config.toml
model = "class-conditioned image diffusion model"
dataset = "flat shapes of many kinds, plain or patterned, on busy backdrops"
train_examples = 97500
image_size = 64
horizontal_flip = false
conditioning = "class"
arch = "uvit"
objective = "v"
cond_dim = 128
targets = ["count"]
num_classes = 6
cond_dropout = 0.2
norm = "layernorm"
norm_position = "pre"
activation = "gelu"
mlp_ratio = 4
head_dim = 32
fused_qkv = false
qk_norm = true
parallel_block = false
inner_norm = false
moe = "top_k"
drop_path = 0.05
num_experts = 64
moe_every = 2
expert_mlp_ratio = 0.5
experts_per_token = 2
shared_expert = false
patch_size = [8, 8]
layers = 6
width = 256
positions = "sincos"
residual_init = "zero_last"
optimizer = "adamw"
lr = 0.0017
beta1 = 0.9
beta2 = 0.999
eps = 1e-08
steps = 18300
batch_size = 256
epochs = 48.0
lr_schedule = "poly"
final_lr_fraction = 0.05
warmup_steps = 910
weight_decay = 0.2
Rows from expert 1 of block 3, named by matrix and row number. Rows with one number belong to one neuron. Each number is 128 + 32 x the weight over its row's rms, rounded and kept within 0 to 255. All counts start at 0. After the name is the row's rms in percent of the matrix's.
# up: expert up (model.blocks.3.mlp.up, 64x128x256), inputs 215-255
# down: expert down (model.blocks.3.mlp.down, 64x256x128, transposed), outputs 215-255
up.104 068 [198  91 124  91 122 142 147 141 145  88 103 165 140  83 136 158 140 153 109 132 180  84 138 122  96  49 126  98 128 106 108 128 111 174 167 134 181  79 141 112 159]
up.105 106 [107 146  65  14  57 109  94 134 176 147 152 123 177 110 112  83 124 159 138 113  76  99 104 122  73  35 100 162 159 113 132 109 118 136 139 106 158 102  76  76 112]
up.106 122 [105 146 119  50 102 135  87 169 157 142 147 147 177 124 136 150 138 142  99 125 122 156 104 112  99  71 126 163 110 125 115 178 135 134 133 111 139  24 183  99 122]
up.107 114 [149 107  86 142 133 122 112 105 117 116  66 102 192 113 149 106 102 163 124 173 130  97  95 111 135 154 165 130 122 113 167  67  96 138 139  99  73 114  82 140 100]
up.108 071 [202  80  95 115 170 111 122 117 185  99 162 159 116  67 181 125 173 153 115 128 122 114 106 122 105  69 118  95 118  99 100 145  92 157 161 158 168  73 152  93 182]
up.109 103 [108  86 120 147 154  88  91 151  93 118 111  85  97 117  88  47 153 135  96 123 158  85 140 126 133  68 157 102 100 167 113  93 127 153 121 144  85 186 126 141 110]
up.110 090 [143 140 114 117  48 114 100  67 134 131 148  92 187 109 160  95 103 130 174 123 160 112 150 169 135  86 128 193 125 112 167 154  96 126 131 151 135 172 127  81 146]
up.111 130 [116 154 138  91  82 147 123 133 182 162 134 129 166  83 133 123 103 167 165 125 118 156 119 159 157 121  71 167 146 135 178 108 145 141 127 152 163  94  46  87 129]
up.112 074 [186 121 117 123 160 114 190  74 157  76  82 162 147 118 133 178 123 181 112 120 122  60 131 126 153 169 155  88 132 136 126 149  63 173 126 156 167 115 118 150 165]
up.113 069 [157 108 113 114 176 129 135  92 172  99  88 181 117 107 137 173 130 172 119 115 114  65 139  79 132 105 178  66 117 146 114 178  92 160 127 180 200  94 109 147 170]
up.114 135 [107 115 104 119  90  97 107 170 218 151 101 126 153  58 128 145 108 139 105 117 161 128 129 135  98 131 144 143 106 138  98 140 117 108 110  84 116 122 164  58  98]
up.115 073 [183  89  91 133 199 171 149 123 177 115 149 137 127  71 135 109 174 127  99 104 104 124 106 142 113  49 152  90 142 167  99 142  87 124 154 168 156 105 117  99 135]
up.116 103 [148 122 108 107 171  96  94 121  50  98 122 160 136 118 147 100 145 129 124 153 160  99 158 166  97 107 199  78 105 103 121 146 101 158 140 182 169  87 114 130 175]
up.117 083 [ 84  87 119 137 165 135 125 145  69 120  78 136  99 130 117  89  73 104 122 139 154 119 165 126 184 123 192  97  64 141 121 113 113 176 160 159 117 158 165 175  93]
up.118 106 [117  98 135 130  92 191 133 121  91 116 111 122 151  95 143 117  85 146  91 120 117 178 124 113  88 181 113 131 161  68 108 134 144 141 132 126 126 149 150  72 171]
down.104 062 [145 153  83 136 146 134 149  58 118  97  99 133 167 137 149 141 144 157 112  89 127 121 156 113 130  89 153  98 110 145 124 136 130 103 121 179 150  40  83 133 188]
down.105 098 [135 125 206 185 100 139 159 142 116 132 102 106 138 114 150 139 117 153 117 136 135 158 104 143  75 146 116 136  86 128 149 159 135  93 146 129 110 170 162 151  67]
down.106 121 [100 126 197 116  67 168 160 121 179 134  84 153 123  92 114  94 138 146 137 180 114 149 119 162  72 166 113 152 193 148 140  70 104 131 160 117 111 147 131 100  82]
down.107 116 [142 143 104 174 129 108 152  80  83 129 107 147 148 142 118 112 136 157  87 101  94 128 125 170 123  88 130 112 179 119  72 131 194 143 150 105 191  37 127 141 173]
down.108 064 [167 161  76 136 179  83 184  93 132 114 118 131 150 159 146 149 150 156  90 111 142  99 127 166 178  99 137 116 116 105 119 171 132 128 151 152 178  60  79 120 208]
down.109 117 [148 128  81 141 160 136 138 151 125 138 142 124 156 104 126 195  91 123  79 132 112  82 105 109 112 131 105 120  92 106 118 153 109  99 136 150 141 118 133 178 118]
down.110 093 [120 113 175 138 174 146 182 131  76 121 116  99 106 147 134 127  88 125 105 102 126 133 122  92 108 163 137 117 123 101 126 106 151 104  93 118 146  77 140 203  98]
down.111 137 [149 137 119 110 137 158 165 167 116  85 134 116  97 114  97 214  87 124  83 142 135 100 104  87 172 186 102 125 106  84 134 174 114 103  99 158  92 124 191 145  63]
down.112 069 [145 203  80  99 160 121 147 108 145  92 106  90 152 136 111 152 124 169 112 124 134 112 139 183 137 146 134  83  97 101 140 175 120 107 142 185 143  74  82 117 177]
down.113 066 [161 174  87 123 150 113 160  74 111 140 104 120 145 139 128 141 107 165 109  90 112 125 154 144 124 118 158  98 107 133 124 183  87 103 151 178 205  46  90 125 202]
down.114 125 [127 154 134 100  73 131 129 145 104 135 123 107 147 154 109 145 136  82 145 152 109 126  92 105 104  95  57 120  80 147 138 100 130 142 141 179 106 128 125 165 141]
down.115 066 [167 153  69 142 182 106 177  97 109 126 111 145 149 122 160 145 149 133 102  77 134  95 137 150 139 113 130 123 106 123 108 155 153 109 171 171 162  82  98 142 174]
down.116 097 [110 177  80 106 135 136 185  63 110 117 108 110 182 138  80 168 142 154 101  89 123 144 118 118 175 152 116 125 134 146 114 147 142 144 121 206 191 108  63 121 119]
down.117 082 [145 134 106 149 134 118 135  98 134 113 114 141 118 129 127 128 163 133 122  80 142 116 189 129 144 102  99 153 135 173 138 121 155  75 120 134 169  70 105 109 178]
down.118 104 [156 144 124 145 133  86 101 114 178 138 173 168 114  67 106 149 131 128 106 109 124  99  36 119 138  94 171 131 106 101 144 119 120 112 157 145 114 149 163 135   2]